Rows from block 4 of a small class-conditioned image diffusion model, named by matrix and row number. Rows with one number belong to one channel. Each number is 128 + 24 x the weight over its row's rms, rounded and kept within 0 to 255. All counts start at 0. Numbers have three digits each.
Before each channel's rows are labels from the 100 images, of 14976 (inputs lightly noised), where the channel reaches its highest value: "patch colour" is the nearest of a few named colours to the mean colour under the peak. Only what is clearly more common there than usual is listed. The data: fractals drawn by 1,000 iterated function systems, in grey. In brackets: how many of the 100.
# convs0: first 3x3 conv (model.mid.0.convs.0.weight, 144x144x3x3, each kernel summed), inputs 0-143
# convs1: second 3x3 conv (model.mid.0.convs.1.weight, 144x144x3x3, transposed, each kernel summed), outputs 0-143

patch colour: black (86)
convs0.57:161108096141128099147123130146100109108157069182143111104130122066112113192109133121124096120128154075131146170117132159158121125092110095145149092129116163124111127097137121146158120129133113096140138108139127137149091138113126101151143125165085125140086146118131117094110137153146132148141130140119113131149120153154135086085111148124107149142147116127119063118116119104133126105123090103143181183129124154156119091162151112158127
convs1.57:120092107115142110105103128119151158139104176142124132124140154159127100152104131140087084160133143138121128103133099126156102161122146142095140082079104157098110100145131094097081111126132144137094120149109116159116140111156117143139114110157162115132124161112120098163136127098099122133075129091153139103142149095099115160109169089133118120141157098164125160109134118115086105132143139152146091091123137145117189134141104110064121

patch colour: grey (75)
convs0.129:137113117111116148122106124170106126065125127140112106112147162145122145118139101140133133119134143089104135149089115087086134122122121117113134114196126080133147141134102102134107121137119065110114133152130147170159160118149110181122124090144110144139147101164110113125177129093128131111091134117157131154115126112110118109130106064113119118154145105065087158120104122114100103141126147120115116122143113197108138121124087105110160
convs1.129:092131149171143124104165126108146118135123131154138125128113089139134153160115120126164133186117115136089085146177162136148089136130114146132110156076097108096109149143120138121102126154118152180109123159112128085151124128148111089121125134126145148122120170087100128150119092144110132143107210117102088105126098139101131140128117133161124133100152125150146147099090119111181139124138130139157122139087113078138127100177134110130129

patch colour: black (91)
convs0.133:161136116104083108143148144158118160067121113153099151126126115120132137118145171129135076104087156154153116126114099090140101130113117145128143116109107109119145092171149160141127128098063141133131126114146117082105108090121089129151109128125140144128141092162143103145110155135091158086088140125118144176101113132107133111132121168101124113146142154151171160154119115118106097141168071116158124134156108102114117143105115096129093
convs1.133:147126126116113177137144122145117127155167114131146164107126165150148137138123148133110157185178124082117142119140081147198094125111139118130108126162097199109128148090143132134144126087139107108108149147132135172171128166077137136104125123118124104136128150093120139142149126133109110095101128105116120093168139118107108136127112140158124132131167102110137131094163122136131121110130135131099184087143141138115142131090064130111147

patch colour: black (90)
convs0.10:134120141113118172137154133130093138133146159155117119103138162093110117150156135093130132121127131180133146152092141125161142093102139118139112113129122105141086126086110141172114120153131126153137157136143115182095175157068143111129147123134177102094110107113120120128128134130082151122164110113123093087126119148194129123121122128104126117110100165106230160140109113149115098145150148103121094118114123113111139135128122127113137
convs1.10:147156148132104117156094141145173129128144129110102159150099140151111145117096145157101106120104115139130106104145111124148167125113146130111134188209149167125130141136150121110118132124132111166167096154150140105106095139102131179147099160109146106097143100138106135104118117136120115126103108135103137153111161160115150128094140122096142119093123133094081099123127178121151142089147142164106203129137136119128096127169086128144131

patch colour: grey (81)
convs0.25:113125112115128157115108104090127113141122138097163153125111141106121131140133181124091101146113131101127152116084093165129150129100093092112099124163171134102099152121147123126145139136147122165159131088133126125116120146165111170119139120161168112166128107223087126099123115110157101133176152158150099154143125105126136111135146128141111126136119124081145138146124141123138085097085117089143116121124153153118160175105147106114152
convs1.25:126141131154155150138154134175144124171141140213169136135123114105091148128138131131136171122150133138154140145130103126128164143129134121173128160122092157124134122153082160120139146088112118118089100095127114137128146102111107157101137181141096143107124132147091140159121121124154151109110126133150102173103123151110164183137116113110163105117117134112128106087144107158127153127129114114113107146131066137138092066145136144092099

patch colour: black (97)
convs0.45:133134119171167103107130126082078121092126132130141125085120187136178128131177120147140184091146114117146101099127072107090138100159108141104133111114089133126082134133104113165127129170130069130170135129102112119129105152151133110118142100153168128116112136099118102121128099111127109139123169135103111147121105127119149129109126107135136115105122132141098144112123085077137118139115117168115141182104131137147150090095126166126122
convs1.45:168149114137138130163125125145135115158127156128093137139137135116137112109124149125131121137098155128101172155122181123162115137093161090158188154159151131145161113150113074133165122067163144121116117121158159137125140106093098165109124143146105115144131090116132135129076164154154142098135160148130176129147147155143106123113108125130132147106150157125109123123114186165157118130121120106113104062148128113120095142148161106154101

patch colour: black (89)
convs0.0:191116082101139118151112125095115105124110172102135146136147101145134148140120091145121137079139143139154132111143126143146141104158143090084090139113129134111130147125109146112119136148141144111098128143085139188146129158090115138071158094113134098124167105098144095133175141135148102118178130104122150140139099117169106098122145155118107143108146118182139129149102111145168128114120134183121141125147109156121157079118146150099149
convs1.0:126059131111122085103110097143151106105077117123127151142169116133125104144146153071155125174116084122151115135132069161150115139104112142113154104114135111148156140100158134096120139136164148126136103125123132113144128105118091140137139137134113112115095125141101163130106152161121129148143100147133112123140142115090148069136117131178158160159175105154144115134106151101161151160141108139105158142081174139117112158108132155160118

patch colour: grey (65)
convs0.124:090130104156085086137119132107130140109147110146128112147154114158110154161117118119159120127066140092125128155152150098113110117149098129152110114107133116112111170122095116074120129101117106111096116129075131140143173150131139120122127112114106108118113095123152158110099112164104119146140140160132148193094154077145166129135139063136155088102095148116118143174116138100125089138127155112102113130116182159123146138106147124114133
convs1.124:148126107124141150104125145109156132141147110087161095175160127140147171112125137098179167133129102128145147114136116163128122103171122153118111092108128199175123090106091139121155147124125089092144112136071105118108155121164095118099115133125115163122120172117152144127106138094136136118098121135150106106138093127109087114125107102098086122084126076150145139128109111113137137121110106110140123096139121158138104157155101125133078

patch colour: grey (53)
convs0.35:142129106159098118113128160151134121122135149140123135149143120085134128124110122116163142126162113139109133132126122158069135104184118065096130101104116144141107109152145090125123077138136113120119176137110139083123150125079164146123124139128108151103150101116071159178139089125164114116155177160165148124122150172114094162155143064149105144163129111125144138073160113126146120126143137144163125107146148133139137119139122124131117
convs1.35:102128141100137112122100106100116142135124126147125132115126141145170091109124149195099091088084142116118133111124157138135108116121119137150176147163131162101153102105147151132128123148132136093086094169148145135128109111147079109167126104141112123128123171147219115132130130104132110149129150123111152171137109118136125051143157122095143150109146159126088151120126125133092137122138117177142157134137131123141110127118118098080146